Weights of a small image deblurring model: arch unet.
Rows from block 2, named by matrix and row number. Rows with one number belong to one channel. Each number is 200 + 20 x the weight over its row's rms, rounded and kept within 0 to 999. All counts start at 0. After the name is the row's rms in percent of the matrix's.
# convs0: first 3x3 conv (model.mid.0.convs.0.weight, 384x384x3x3), inputs 0-11, a 3x3 kernel for each
# convs1: second 3x3 conv (model.mid.0.convs.1.weight, 384x384x3x3, transposed), outputs 0-11, a 3x3 kernel for each
convs0.318,096,211,210,197,192,195,185,188,188,201,178,191,230,191,206,246,169,166,187,207,165,181,189,222,213,197,215,212,227,194,217,177,203,224,165,225,216,193,238,187,194,206,219,217,233,197,204,212,201,207,227,223,194,181,182,164,200,230,182,189,223,187,204,179,214,199,223,190,222,215,178,175,220,191,228,227,177,190,184,199,191,159,203,217,179,204,187,147,210,173,229,209,206,196,225,240,203,207,198,207,172,166,213,228,198,188,203,175,176
convs1.318,093,186,243,183,193,202,222,201,171,192,249,196,224,149,186,162,230,203,198,194,187,188,173,184,224,222,225,210,193,207,194,186,220,207,220,218,183,210,189,197,186,193,182,205,199,230,230,198,206,182,210,203,246,209,224,181,208,209,176,206,190,195,187,219,202,216,190,199,191,198,150,214,184,214,234,215,182,186,229,177,178,220,185,219,204,218,174,207,192,194,186,197,216,200,219,205,179,209,171,200,187,220,199,220,183,209,191,204,212
convs0.319,120,220,196,221,196,197,166,164,219,212,221,226,188,240,206,198,176,213,188,221,210,212,172,227,218,225,186,195,203,216,199,234,166,213,232,235,202,196,231,181,174,204,219,161,181,188,188,204,193,211,183,196,200,233,190,213,177,200,212,223,181,231,194,212,182,197,183,206,208,204,194,186,209,168,242,230,257,160,203,165,220,206,161,206,218,197,196,181,208,242,168,212,191,176,191,197,213,199,204,223,204,192,187,192,199,195,186,196,216
convs1.319,106,174,205,217,204,204,219,204,179,237,210,159,201,183,231,196,204,169,187,173,190,229,223,215,222,226,196,226,194,166,203,173,227,201,150,192,199,210,223,206,197,185,177,183,218,160,156,196,196,196,210,195,209,212,179,204,193,165,219,176,180,169,232,189,214,209,231,201,186,207,204,203,182,187,231,226,186,204,214,180,191,205,214,172,209,198,191,199,225,247,214,225,200,184,183,198,202,176,181,211,207,181,207,204,191,190,204,181,205
convs0.320,091,201,208,191,201,164,213,237,179,204,148,211,163,178,228,179,210,173,196,208,212,203,213,230,222,189,240,218,208,207,186,195,212,178,182,170,181,168,256,195,148,258,204,181,223,223,179,221,165,211,209,204,213,197,196,214,217,212,217,174,198,183,187,187,217,194,169,233,179,192,203,203,187,160,185,210,205,221,215,195,188,199,202,184,228,228,208,242,222,196,229,186,143,174,195,204,208,239,188,249,195,201,207,225,207,225,192,159,209
convs1.320,097,175,210,197,215,194,179,198,210,195,199,183,194,193,193,213,220,174,215,189,205,170,228,223,199,163,173,195,198,212,192,202,216,231,202,185,206,210,210,205,206,184,221,192,226,224,207,198,205,199,184,198,199,194,162,175,215,201,189,209,198,188,200,190,181,218,211,206,212,196,195,193,183,186,203,184,193,193,197,210,172,210,193,190,190,217,203,191,207,211,199,183,196,204,190,202,192,197,236,213,194,222,217,207,236,218,164,205,176
convs0.321,093,251,211,196,208,171,248,220,159,127,204,154,215,189,227,218,217,208,209,172,189,222,164,180,196,206,213,168,181,213,178,192,178,211,210,205,185,198,193,221,168,180,221,194,223,231,204,251,183,187,147,179,174,203,178,205,223,196,181,207,175,186,209,206,184,184,180,215,230,222,200,194,220,199,225,217,212,184,228,192,203,165,198,183,205,204,157,199,219,213,229,232,173,193,178,179,219,192,190,170,208,220,205,174,188,192,192,217,200
convs1.321,105,216,178,189,208,156,179,213,191,186,183,223,219,177,189,166,200,208,165,234,225,210,191,232,202,209,186,209,192,192,217,189,196,200,161,166,218,219,240,209,205,214,224,172,185,201,219,194,201,222,214,185,210,196,168,187,174,196,224,192,184,218,180,173,208,196,191,209,186,198,225,233,201,190,188,202,189,206,177,196,196,180,197,166,202,169,198,194,209,211,210,221,217,219,184,212,201,204,187,202,174,207,216,248,245,270,200,219,189
convs0.322,093,199,197,217,160,152,216,200,215,180,178,193,201,211,236,260,234,238,211,194,191,219,195,221,213,189,260,226,237,179,198,193,193,169,186,175,214,201,211,236,201,175,195,199,186,189,196,200,225,178,202,200,189,191,223,215,195,212,205,216,224,191,202,178,191,191,225,236,195,215,218,196,206,213,201,202,232,240,162,204,175,211,193,211,219,207,185,202,238,175,201,210,207,189,204,189,218,182,159,177,217,228,194,221,202,221,192,218,214
convs1.322,093,224,180,194,154,213,186,207,175,199,214,171,191,174,138,210,209,200,232,182,154,165,189,174,207,164,204,224,166,224,224,206,225,245,196,212,202,197,223,156,174,223,214,185,224,204,215,177,229,163,222,219,182,218,208,189,183,197,182,199,230,185,220,212,208,186,184,207,212,211,198,231,236,171,208,174,235,169,211,206,222,198,196,201,212,181,223,194,201,209,231,216,189,199,196,210,197,179,206,204,200,226,227,188,204,219,202,155,175
convs0.323,091,197,236,228,187,208,220,174,199,159,229,199,194,219,202,177,224,221,204,175,179,149,170,196,222,202,209,226,214,189,171,195,200,157,192,204,184,179,214,199,200,219,210,204,188,206,221,213,195,193,200,221,198,202,178,218,168,247,216,196,215,187,194,208,215,189,200,184,228,178,213,212,170,183,173,195,206,200,198,201,182,187,201,220,194,182,185,207,206,196,200,137,205,208,214,204,186,225,222,212,190,173,191,216,189,174,161,199,166
convs1.323,095,232,175,200,176,181,180,199,194,199,176,172,169,248,214,180,214,212,157,183,195,221,182,197,223,245,206,206,171,196,181,202,179,217,212,191,211,193,220,215,220,209,199,190,195,194,228,230,208,183,207,199,204,192,190,197,180,167,191,218,153,185,226,186,207,187,208,188,199,213,186,201,195,219,225,223,196,184,175,237,167,242,202,211,237,188,171,220,189,171,219,195,175,178,215,216,206,185,204,226,192,194,193,173,204,187,210,182,210
convs0.324,104,236,209,171,197,237,211,227,186,217,221,205,202,196,161,174,217,189,191,186,216,195,203,186,217,205,216,185,197,160,182,182,203,197,213,229,194,185,202,186,154,214,225,207,205,217,214,209,227,220,215,225,206,198,177,216,184,187,188,211,169,199,196,221,231,231,211,191,172,206,201,217,228,241,159,197,214,247,153,210,206,191,231,227,216,190,173,213,196,189,143,169,191,187,199,178,238,176,203,208,209,202,212,183,162,174,207,226,190
convs1.324,106,202,184,194,187,177,196,192,205,215,225,171,218,216,231,195,176,172,219,193,218,207,199,191,195,185,165,207,209,188,188,196,192,201,183,229,232,219,239,204,205,196,232,185,218,208,204,211,219,205,202,177,191,203,233,174,211,213,216,183,217,195,208,206,166,199,220,230,181,199,207,205,185,185,225,168,213,184,184,197,200,194,217,217,198,209,197,215,167,120,178,219,201,217,197,182,205,206,187,193,205,201,205,196,172,214,218,227,209
convs0.325,112,184,189,207,183,153,226,174,218,182,212,198,190,228,204,240,203,183,196,187,158,167,202,191,223,213,219,199,224,196,170,199,191,185,180,196,183,206,205,213,212,220,186,195,214,187,187,139,145,204,230,224,214,213,230,194,218,199,195,185,197,217,232,194,192,192,198,219,199,206,188,179,193,201,181,217,195,187,214,185,176,217,220,169,192,185,205,215,203,195,210,188,214,202,166,231,217,181,228,203,208,208,194,264,171,187,236,216,217
convs1.325,113,210,186,225,164,197,210,194,231,219,217,241,197,194,160,203,227,227,209,196,167,183,167,187,180,212,200,196,207,188,183,193,195,206,230,218,185,202,169,172,176,169,198,212,198,201,191,158,196,155,206,215,211,225,189,189,245,210,189,236,207,232,230,251,192,201,234,196,185,168,225,202,182,226,228,212,166,191,201,218,181,195,204,196,225,211,185,188,175,212,200,218,176,206,217,213,213,192,211,241,172,200,186,199,220,236,206,180,208
convs0.326,091,195,203,198,205,201,219,168,201,183,195,229,228,200,185,193,210,201,211,216,200,208,185,212,167,184,222,212,193,192,215,178,202,236,202,213,204,189,195,200,182,190,158,240,233,212,200,203,198,197,182,215,215,209,222,234,199,208,208,200,188,208,217,191,202,208,242,199,188,179,208,155,215,188,223,213,201,216,258,176,200,190,192,180,184,201,220,170,195,199,177,218,236,199,212,227,179,211,201,200,190,194,256,173,208,202,194,186,181
convs1.326,095,196,214,192,215,210,179,221,198,174,256,225,248,210,233,202,148,192,180,207,176,212,224,192,156,178,204,203,185,202,235,151,173,211,209,225,216,190,180,227,212,224,203,174,206,181,180,210,195,191,182,183,196,200,178,191,177,187,226,208,173,144,173,176,194,230,162,201,196,200,166,184,196,203,217,196,230,195,180,187,174,214,211,188,202,229,217,203,157,221,206,208,200,224,191,166,219,231,149,177,192,196,214,196,171,181,172,227,202
convs0.327,094,195,185,212,182,171,202,198,183,212,203,164,203,192,208,177,236,186,220,192,234,204,209,197,179,220,178,200,212,209,190,149,167,206,190,195,184,201,186,181,219,201,220,161,217,187,228,176,215,187,177,201,194,203,212,194,207,229,206,197,208,211,208,238,195,199,214,212,228,203,230,201,219,189,185,220,207,173,173,212,153,228,204,166,199,198,205,182,186,193,180,198,196,202,193,188,181,175,198,189,207,223,226,195,200,217,178,184,203
convs1.327,096,208,199,189,213,233,176,169,186,217,169,193,179,227,241,216,232,215,223,188,195,229,212,214,204,200,157,197,217,191,203,187,224,241,207,196,221,225,215,184,219,234,235,181,235,205,196,188,225,178,244,224,212,235,171,165,195,160,198,188,192,204,195,219,188,191,161,207,198,202,199,196,189,169,219,180,203,248,223,210,200,173,213,201,202,215,215,222,184,243,219,223,176,188,198,210,192,199,220,217,215,201,212,170,196,189,197,187,199
convs0.328,080,182,207,223,199,217,215,198,179,222,163,194,179,202,177,219,203,215,194,173,168,180,142,215,241,168,192,195,213,203,181,181,154,185,184,199,220,188,231,204,234,202,156,179,193,216,190,196,206,211,197,181,216,218,205,189,209,211,188,194,176,187,201,218,190,196,178,159,222,185,199,216,206,256,189,218,188,216,211,200,204,146,206,190,227,207,201,206,185,189,208,235,211,180,169,196,199,202,218,217,220,193,222,230,195,231,179,214,164
convs1.328,096,218,186,215,195,207,224,207,190,189,181,172,214,202,258,174,234,220,224,199,197,195,185,185,204,202,231,246,224,222,212,213,207,245,209,204,205,226,219,143,241,220,201,202,223,205,199,200,198,219,207,163,192,187,220,210,195,211,244,184,218,159,185,182,168,164,203,202,211,224,228,200,201,224,220,216,235,217,224,202,240,214,194,161,178,191,210,205,236,222,208,189,197,186,226,173,173,178,198,187,239,194,169,203,222,186,181,196,205
convs0.329,084,201,202,244,218,207,205,234,237,201,226,182,195,158,175,201,193,205,216,227,223,182,194,199,211,201,158,189,170,163,213,167,186,176,200,188,176,264,180,175,222,206,170,189,193,210,197,203,207,191,162,182,194,209,215,191,224,220,210,167,188,240,201,215,194,192,185,240,191,184,213,205,231,196,186,221,200,182,181,205,194,216,237,211,181,218,217,195,228,209,209,148,207,189,178,200,197,183,199,158,234,188,213,226,185,203,228,212,211
convs1.329,094,218,204,226,159,147,214,169,188,204,173,191,227,181,185,205,199,183,169,197,228,159,180,223,214,210,195,199,182,214,234,193,199,221,180,214,193,181,214,231,183,192,233,212,219,179,191,179,202,236,222,232,189,187,210,180,212,159,243,185,208,191,178,199,164,200,186,214,173,194,187,203,182,174,196,167,185,174,192,204,187,226,205,197,228,208,208,213,207,186,172,217,193,210,202,170,230,219,172,209,196,225,171,213,197,177,190,218,184
convs0.330,095,170,196,181,205,177,205,194,194,199,179,161,201,169,179,192,208,208,197,229,230,181,243,163,226,187,173,155,218,174,224,170,200,220,202,200,194,200,225,201,193,174,193,202,186,169,184,199,178,221,220,198,179,214,179,168,195,194,165,190,205,216,204,206,170,201,192,163,189,188,190,205,206,195,217,193,225,200,203,211,231,152,190,217,236,172,238,206,203,173,219,188,217,219,219,181,208,228,204,219,225,196,180,200,219,204,234,188,207
convs1.330,093,181,211,196,197,184,190,203,195,230,188,191,199,206,209,219,249,191,265,231,191,186,211,201,165,237,215,191,187,195,203,176,198,195,217,175,182,158,165,219,184,202,162,217,181,209,210,189,209,186,168,236,168,200,210,220,167,207,195,198,235,214,227,234,214,222,221,222,193,215,200,199,187,202,219,229,193,201,203,213,205,180,210,233,202,220,174,207,163,147,192,184,208,226,221,222,241,183,200,217,181,191,221,198,180,196,209,187,173
convs0.331,094,224,223,208,247,181,249,224,227,221,169,178,197,228,209,196,201,227,181,220,233,237,198,188,232,191,200,192,190,186,194,204,184,195,206,223,238,187,193,248,201,228,223,197,209,181,198,172,154,201,179,165,180,189,209,187,201,172,172,245,171,204,209,190,196,216,196,212,217,203,212,153,223,216,189,224,214,193,220,217,197,205,206,189,216,213,204,216,213,187,205,194,201,195,180,134,187,222,215,207,193,182,190,156,219,190,177,185,203
convs1.331,099,198,223,190,230,202,206,182,190,187,203,208,200,173,158,195,211,228,197,204,186,229,175,219,200,167,185,179,205,233,203,205,197,223,208,202,227,207,224,227,210,199,185,186,183,202,229,181,210,235,197,182,195,197,197,226,190,209,211,183,191,207,210,220,207,214,205,200,226,227,170,183,206,167,196,230,190,244,188,184,205,190,174,165,200,191,221,209,194,216,186,196,213,198,201,219,189,177,196,195,229,184,189,165,201,184,235,195,200
convs0.332,094,185,163,186,173,190,186,201,211,207,260,178,207,225,164,177,206,148,209,218,182,227,241,264,230,203,206,184,205,208,186,190,213,207,243,230,212,201,199,204,172,215,221,217,225,197,211,166,200,187,182,202,222,175,173,176,179,182,207,186,254,201,172,182,222,177,170,224,191,207,203,187,207,201,206,240,233,203,204,196,156,216,208,231,172,236,202,189,223,173,199,209,194,227,207,224,202,215,169,194,203,190,191,190,210,228,181,207,223
convs1.332,102,198,222,196,174,218,205,218,180,182,201,197,170,198,244,193,160,246,174,212,193,193,187,191,162,191,214,164,212,187,211,221,214,223,230,195,209,192,185,194,213,223,223,212,193,179,216,196,207,200,201,204,229,202,230,211,234,235,175,253,215,239,212,186,207,191,196,195,192,177,204,172,219,196,207,223,191,195,211,178,189,194,185,206,182,187,181,200,226,203,225,227,196,189,184,195,192,188,233,184,189,214,209,193,187,206,185,214,203
convs0.333,111,208,208,202,188,249,183,205,240,187,213,180,233,201,213,208,224,202,235,187,197,192,212,207,195,194,214,205,199,183,185,199,187,191,192,199,189,179,237,175,173,207,184,206,209,208,197,192,191,204,181,193,199,219,177,202,181,208,176,185,196,203,201,214,229,222,174,211,195,207,209,200,177,210,192,201,214,151,216,241,194,209,191,167,212,172,165,218,157,193,198,209,192,184,242,164,181,211,204,187,203,174,188,225,184,188,255,199,174
convs1.333,102,218,183,187,226,186,192,196,180,211,193,216,181,206,204,242,180,236,160,229,189,173,209,206,204,218,207,222,207,191,196,221,207,222,206,171,238,209,189,191,210,173,210,192,207,211,230,209,211,184,192,216,188,179,232,192,216,193,196,206,219,204,192,202,210,234,198,198,202,218,192,185,199,220,200,192,219,206,183,199,216,207,210,229,247,208,200,219,195,199,169,190,194,208,193,188,168,178,173,197,201,206,161,165,235,176,202,218,199
convs0.334,081,202,196,228,198,203,198,207,206,181,174,182,202,170,212,208,176,183,216,175,179,186,160,144,194,180,162,177,211,218,195,198,194,181,198,214,210,196,192,215,186,190,205,237,200,185,196,223,211,194,193,189,184,190,208,200,214,199,207,214,201,173,189,170,172,198,212,213,188,247,235,215,220,199,228,184,214,163,191,192,188,181,199,180,185,196,199,185,226,183,187,199,209,218,210,215,222,221,217,231,199,231,175,205,189,208,203,193,192
convs1.334,091,231,201,189,202,190,214,174,215,215,210,245,212,257,192,189,217,229,257,206,187,199,224,204,221,180,221,207,187,176,201,244,201,197,235,206,200,187,196,167,191,210,175,193,197,207,196,215,208,207,191,197,208,196,194,190,210,229,202,172,184,190,159,182,227,206,182,223,225,207,243,203,207,208,191,193,176,195,194,178,145,194,208,193,194,209,185,190,173,217,191,192,194,222,225,208,199,206,174,208,180,200,185,178,189,195,192,211,217
convs0.335,095,154,170,209,164,233,192,169,179,174,172,215,190,205,222,164,185,195,188,162,201,180,162,197,218,201,199,192,165,162,203,188,196,202,219,174,201,190,208,196,211,203,184,214,171,177,175,191,182,225,170,202,215,187,201,190,201,181,193,193,218,174,179,222,206,178,205,171,192,227,216,184,211,220,161,226,186,185,215,209,201,168,206,206,194,220,198,193,206,242,193,232,200,213,227,207,162,248,251,214,200,225,205,216,203,213,221,186,184
convs1.335,100,217,205,194,193,172,203,190,172,206,200,223,207,184,208,217,219,170,213,222,157,190,210,181,208,182,205,233,189,182,196,187,210,195,200,245,164,183,177,224,218,179,209,194,215,164,202,164,206,190,210,158,213,198,234,206,200,189,221,228,182,205,197,210,188,199,199,188,191,213,168,200,199,205,224,186,176,185,196,188,229,200,235,181,200,197,198,120,193,223,214,188,208,201,218,214,207,178,195,164,203,185,183,204,195,173,201,207,213
convs0.336,093,179,199,229,169,209,218,214,180,160,174,197,193,195,231,238,218,193,207,216,210,151,218,250,203,196,188,212,208,173,188,198,213,209,200,170,217,238,209,189,210,237,196,165,123,213,215,206,199,222,177,193,203,189,210,227,208,201,218,190,207,206,191,221,205,183,192,198,218,199,204,214,199,205,202,152,152,203,198,174,194,178,221,218,199,183,185,204,216,193,216,205,158,225,178,226,208,178,194,203,171,198,195,203,221,190,181,173,216
convs1.336,092,203,191,168,202,241,216,169,215,205,198,237,160,156,172,165,221,176,204,205,215,193,151,187,202,218,176,217,185,200,190,209,191,216,198,195,174,162,224,214,203,191,176,165,200,201,179,190,193,222,204,189,201,188,211,165,202,204,178,219,188,193,195,201,198,214,213,210,210,206,224,198,193,196,193,200,201,193,245,157,195,212,227,199,174,202,234,218,220,183,169,212,192,224,198,203,204,187,211,200,205,220,232,188,206,209,211,218,194
convs0.337,125,196,214,212,202,174,153,190,210,221,186,181,205,226,216,219,160,203,188,197,202,196,163,130,179,215,207,197,196,191,204,234,249,182,166,168,207,178,166,204,253,259,171,221,200,169,200,185,231,214,180,200,197,185,211,218,228,191,198,171,202,187,194,203,175,173,202,220,214,217,177,221,196,200,119,213,208,237,174,198,240,213,207,217,197,210,202,182,195,171,185,181,193,209,187,197,216,178,213,227,197,161,189,253,227,207,159,212,205
convs1.337,103,199,179,169,235,225,186,168,217,214,193,177,231,187,170,186,214,174,211,210,208,195,233,266,262,186,173,220,223,189,216,255,229,177,193,190,204,182,220,200,210,157,212,201,216,198,174,207,219,186,184,187,212,252,216,217,220,208,186,256,207,175,179,175,220,233,236,195,165,211,173,223,226,175,171,203,199,190,199,208,221,185,205,205,180,227,203,158,220,189,196,192,192,187,217,203,207,201,217,199,198,203,206,213,201,223,218,244,197
convs0.338,096,169,168,159,165,188,193,208,182,192,208,211,196,185,211,202,197,231,213,190,210,170,195,220,179,193,211,180,198,188,184,166,227,207,191,226,177,191,211,193,238,184,177,248,191,187,194,186,201,234,207,208,215,209,194,216,209,172,213,183,228,193,186,209,185,206,212,197,183,242,217,188,238,181,201,183,208,198,169,202,203,177,207,175,205,236,164,217,195,221,191,232,198,198,217,221,226,234,196,178,205,214,167,240,220,215,216,207,224
convs1.338,102,150,200,169,160,176,211,180,224,212,184,208,197,204,222,212,186,157,210,206,187,193,215,208,156,218,203,234,229,175,193,201,152,226,220,229,182,196,181,158,191,212,211,199,190,224,201,202,180,173,190,176,192,207,203,224,199,195,177,219,169,207,167,198,199,183,177,187,223,215,191,222,204,211,218,207,204,182,197,204,190,230,213,163,196,184,196,167,189,152,186,201,202,197,228,200,222,210,218,182,200,189,203,204,194,187,211,174,212
convs0.339,088,173,200,193,207,193,213,222,220,226,195,213,200,247,189,185,171,191,216,201,196,195,150,202,250,185,210,196,225,194,206,191,207,189,207,216,198,197,196,196,221,212,207,192,210,212,225,218,177,209,207,195,181,174,214,181,185,170,198,193,212,187,187,212,203,188,205,173,172,178,219,212,159,203,207,204,143,210,219,224,169,216,199,219,217,195,204,256,167,222,215,202,196,184,206,180,174,220,182,199,184,190,207,191,193,257,204,207,213
convs1.339,099,203,195,146,190,208,196,210,192,199,165,182,227,207,172,185,228,204,196,192,158,207,218,240,190,225,187,217,207,196,235,196,199,210,196,232,200,208,198,178,191,217,158,177,188,211,203,220,228,187,206,196,207,190,235,186,213,192,193,222,224,193,221,227,261,197,199,204,206,221,221,211,206,168,211,209,215,144,192,202,209,154,218,215,219,195,229,183,203,229,184,212,214,205,202,186,261,201,198,194,213,183,203,202,215,178,199,188,166
convs0.340,089,187,206,239,169,151,222,187,167,233,186,201,234,183,189,204,204,214,220,183,175,201,171,213,217,222,214,164,165,198,224,192,224,210,210,236,189,157,186,182,200,209,213,231,218,188,223,191,182,180,206,168,195,204,210,198,211,188,230,198,157,195,181,216,186,212,239,205,191,197,201,182,224,187,201,192,169,227,173,218,185,254,177,215,196,203,244,206,224,218,193,184,199,187,238,166,203,157,244,196,193,187,214,214,208,176,204,224,213
convs1.340,097,208,194,232,196,236,186,225,197,206,168,197,210,185,207,220,170,163,172,225,204,150,200,201,181,177,206,213,206,176,230,213,183,200,170,209,222,194,225,204,192,192,202,219,154,214,183,204,219,217,217,219,205,223,220,203,159,196,245,202,187,228,212,212,201,206,198,208,185,192,199,145,211,194,213,197,212,179,215,194,233,207,208,161,193,186,172,228,218,206,198,222,172,172,186,237,203,176,187,208,184,209,164,206,192,174,197,200,223
convs0.341,102,156,187,238,226,253,203,175,251,228,211,181,173,174,170,219,179,171,207,181,226,181,259,218,188,227,228,214,171,189,223,211,177,197,190,211,183,200,181,208,163,193,156,183,211,213,203,207,202,202,186,181,187,211,171,232,196,216,199,205,181,193,211,185,173,209,190,204,189,226,213,206,203,187,186,225,197,246,191,202,197,205,168,194,197,203,222,206,200,187,221,170,200,182,154,186,195,218,189,195,189,235,155,203,247,186,215,229,186
convs1.341,102,171,199,233,244,193,219,210,220,199,207,208,228,188,206,167,214,233,222,220,190,207,206,145,129,203,204,208,224,215,184,189,220,220,168,194,204,194,202,208,216,221,213,178,204,179,186,189,217,183,228,226,204,193,172,225,165,233,247,198,155,200,234,205,213,223,196,190,213,162,211,180,202,181,222,188,225,189,194,177,216,193,192,199,200,214,173,211,236,220,226,205,199,217,213,200,243,202,207,185,223,206,163,221,179,187,215,182,193
convs0.342,085,200,216,188,216,171,246,174,174,201,172,179,195,173,234,219,201,232,248,225,210,201,173,201,167,263,191,206,190,184,175,233,180,197,244,192,184,177,189,218,209,192,241,209,164,208,199,200,185,184,188,229,229,180,231,226,191,184,221,210,221,158,187,195,241,172,185,172,193,187,169,202,192,199,193,185,199,221,221,200,206,228,186,212,203,166,176,183,198,202,210,266,179,237,197,249,211,228,230,171,192,227,228,227,208,160,215,257,195
convs1.342,096,187,205,201,180,235,197,210,208,180,178,181,182,208,176,201,195,198,211,212,173,185,208,215,216,230,194,191,182,223,192,224,201,183,227,209,213,225,193,181,201,215,207,217,175,176,173,189,218,172,184,180,205,214,203,193,211,225,204,183,208,209,213,179,190,194,188,201,201,196,202,201,180,189,197,203,195,209,223,168,167,220,191,207,190,189,194,191,213,204,198,217,193,171,193,216,194,168,203,197,207,160,225,233,210,185,202,182,186
convs0.343,094,202,173,177,187,186,152,179,144,203,202,192,196,189,238,188,196,223,199,169,183,214,172,212,223,199,210,185,230,221,191,214,173,212,156,211,225,172,142,196,207,160,187,224,173,215,222,237,252,215,184,215,164,189,188,184,173,180,210,211,195,219,199,205,214,209,201,197,208,188,208,208,191,194,175,183,184,184,257,199,188,164,195,201,212,196,235,191,223,236,169,176,200,220,187,220,217,205,188,210,187,215,234,182,201,178,166,199,188
convs1.343,093,157,217,205,183,181,221,183,189,214,215,213,223,225,169,195,185,208,180,193,173,198,172,168,201,190,204,213,203,185,204,170,207,181,219,181,148,200,241,179,228,197,170,213,230,201,206,224,190,174,207,156,155,151,167,187,210,183,189,182,172,172,222,192,193,184,185,210,207,208,233,178,229,227,210,209,164,215,191,214,206,214,191,214,213,212,196,216,161,220,198,213,200,217,189,222,206,193,201,226,194,212,209,174,213,223,212,178,187
convs0.344,087,207,184,208,208,235,208,205,229,226,202,220,216,205,205,242,182,196,220,211,231,208,205,233,185,184,166,186,262,183,213,207,192,205,199,200,193,178,242,244,190,219,187,232,213,182,204,180,226,175,229,202,177,200,186,194,196,189,205,165,200,204,221,221,193,198,191,207,218,203,222,192,220,213,194,150,217,171,227,202,196,191,214,182,162,174,211,208,196,177,162,174,214,208,236,222,215,227,178,210,221,189,187,201,217,174,197,204,175
convs1.344,098,177,193,181,205,176,200,199,206,207,160,205,202,163,168,200,177,204,174,206,219,242,236,198,233,198,200,198,206,201,186,215,221,158,221,208,159,173,152,187,187,188,182,211,166,172,228,218,227,182,214,207,198,235,225,203,190,198,169,223,192,218,206,194,212,158,171,199,211,208,214,223,227,202,158,209,168,200,176,226,159,217,196,254,197,182,204,211,198,207,207,192,185,235,186,190,179,212,211,213,190,230,202,191,193,224,199,190,215
convs0.345,104,206,217,207,205,193,181,212,123,137,199,210,196,217,211,192,217,194,202,199,189,201,176,163,187,205,228,206,182,195,182,215,225,231,178,186,202,222,228,200,218,242,201,200,213,197,203,184,203,217,225,209,208,217,218,206,203,221,217,198,212,198,194,196,210,221,208,188,192,193,182,193,193,207,166,183,174,152,162,203,237,203,185,215,205,195,227,209,215,172,193,211,216,229,186,214,176,207,228,225,207,248,188,239,237,201,185,176,192
convs1.345,106,215,214,215,221,205,234,222,222,191,193,177,182,230,187,215,174,172,193,208,200,211,211,222,187,171,206,179,200,219,229,188,194,176,159,201,228,218,234,198,183,161,190,197,177,167,223,249,233,184,236,224,211,245,234,174,216,221,226,204,200,200,198,176,216,215,207,199,206,193,201,183,197,228,190,205,193,213,229,203,169,209,223,245,216,211,188,211,181,189,215,200,185,164,196,177,205,176,172,181,205,209,225,203,198,194,200,202,213
convs0.346,091,237,210,252,213,183,206,172,198,197,205,168,222,187,181,219,200,227,195,237,187,196,200,157,218,222,228,221,199,187,210,199,221,207,205,187,176,173,205,193,221,189,213,218,112,191,206,218,199,199,160,224,220,186,214,181,237,179,228,157,179,187,178,208,158,226,210,211,217,228,181,199,190,228,194,159,254,205,175,188,216,203,169,172,182,199,201,186,174,209,216,199,181,252,193,225,155,186,193,209,200,182,192,219,228,206,202,167,207
convs1.346,092,187,185,181,184,229,199,181,233,194,192,186,163,192,210,194,176,156,161,201,147,202,237,236,215,223,251,207,222,232,211,220,198,209,219,184,187,195,198,157,210,161,161,191,156,197,200,214,152,181,218,182,200,213,164,200,217,204,244,233,207,190,174,225,194,188,194,175,193,187,199,194,245,161,195,199,191,198,214,224,184,218,209,183,224,187,188,212,234,214,185,207,217,208,202,178,215,224,198,227,223,211,184,208,203,224,215,209,219
convs0.347,090,191,221,155,179,202,211,197,192,223,229,188,228,207,182,194,211,199,182,216,192,232,217,223,228,205,183,206,177,221,155,186,191,217,222,177,196,214,210,202,208,188,170,174,210,200,152,156,215,214,208,206,217,193,200,187,218,176,183,239,209,192,182,167,149,176,197,183,179,213,203,199,208,212,209,193,199,228,170,203,193,226,183,196,205,182,143,179,186,188,185,165,225,217,173,209,198,196,236,205,202,227,215,180,184,235,205,203,202
convs1.347,094,199,228,204,216,194,161,222,218,177,182,196,185,200,206,209,142,214,195,202,196,185,169,161,201,202,209,215,194,217,182,202,226,213,220,183,249,215,210,191,189,208,180,185,184,194,201,200,250,200,199,196,171,206,207,237,198,183,196,189,238,205,197,207,166,203,170,195,242,205,223,234,221,215,207,199,202,197,206,211,195,169,221,239,204,222,202,218,234,242,219,172,196,184,191,195,215,211,169,219,170,195,243,196,230,195,234,205,194
convs0.348,098,235,170,214,199,200,190,189,219,224,188,198,186,220,204,204,193,184,176,196,166,178,212,196,186,175,213,150,214,230,214,185,219,191,180,216,199,185,144,228,189,210,182,179,243,227,171,221,216,216,238,202,198,201,220,192,222,209,216,208,194,216,184,214,192,235,221,191,208,201,213,197,203,203,155,178,197,208,209,183,212,204,227,216,162,218,142,233,191,176,189,222,185,201,195,227,208,211,221,218,188,227,212,180,217,161,211,221,226
convs1.348,096,202,185,166,189,204,220,219,256,168,230,241,186,162,210,126,215,203,201,232,208,237,226,209,188,202,236,188,211,236,220,197,189,199,180,197,159,217,211,213,207,214,202,185,175,214,219,196,187,234,205,197,210,201,225,173,208,188,187,219,184,170,212,216,200,219,200,200,214,189,180,183,218,176,228,205,217,160,185,207,198,175,186,194,201,213,251,183,229,193,214,216,192,192,196,169,232,211,226,202,196,218,190,193,165,225,185,206,189
convs0.349,094,181,210,189,207,225,208,176,201,229,182,193,234,190,180,228,174,191,208,191,182,237,189,207,221,198,188,198,210,207,195,209,189,195,234,203,207,193,188,159,202,197,207,189,184,204,187,186,199,186,212,175,196,213,181,178,213,195,188,187,209,159,168,222,215,152,203,210,189,225,201,205,194,202,188,180,205,206,195,183,178,180,185,182,178,182,202,183,217,191,211,212,263,232,208,221,196,228,211,218,235,206,207,196,220,210,198,220,218
convs1.349,094,185,210,209,241,186,184,212,211,218,218,211,262,177,205,212,160,175,183,202,223,208,185,176,172,183,217,214,218,206,182,205,205,193,231,206,179,159,224,208,182,239,184,213,194,197,220,154,197,198,181,248,185,206,208,212,213,221,189,213,222,180,186,210,241,217,201,208,194,185,200,225,210,185,206,202,190,187,219,186,208,214,177,199,165,207,193,202,216,169,208,189,205,170,214,181,174,174,203,216,200,209,179,182,192,224,198,208,219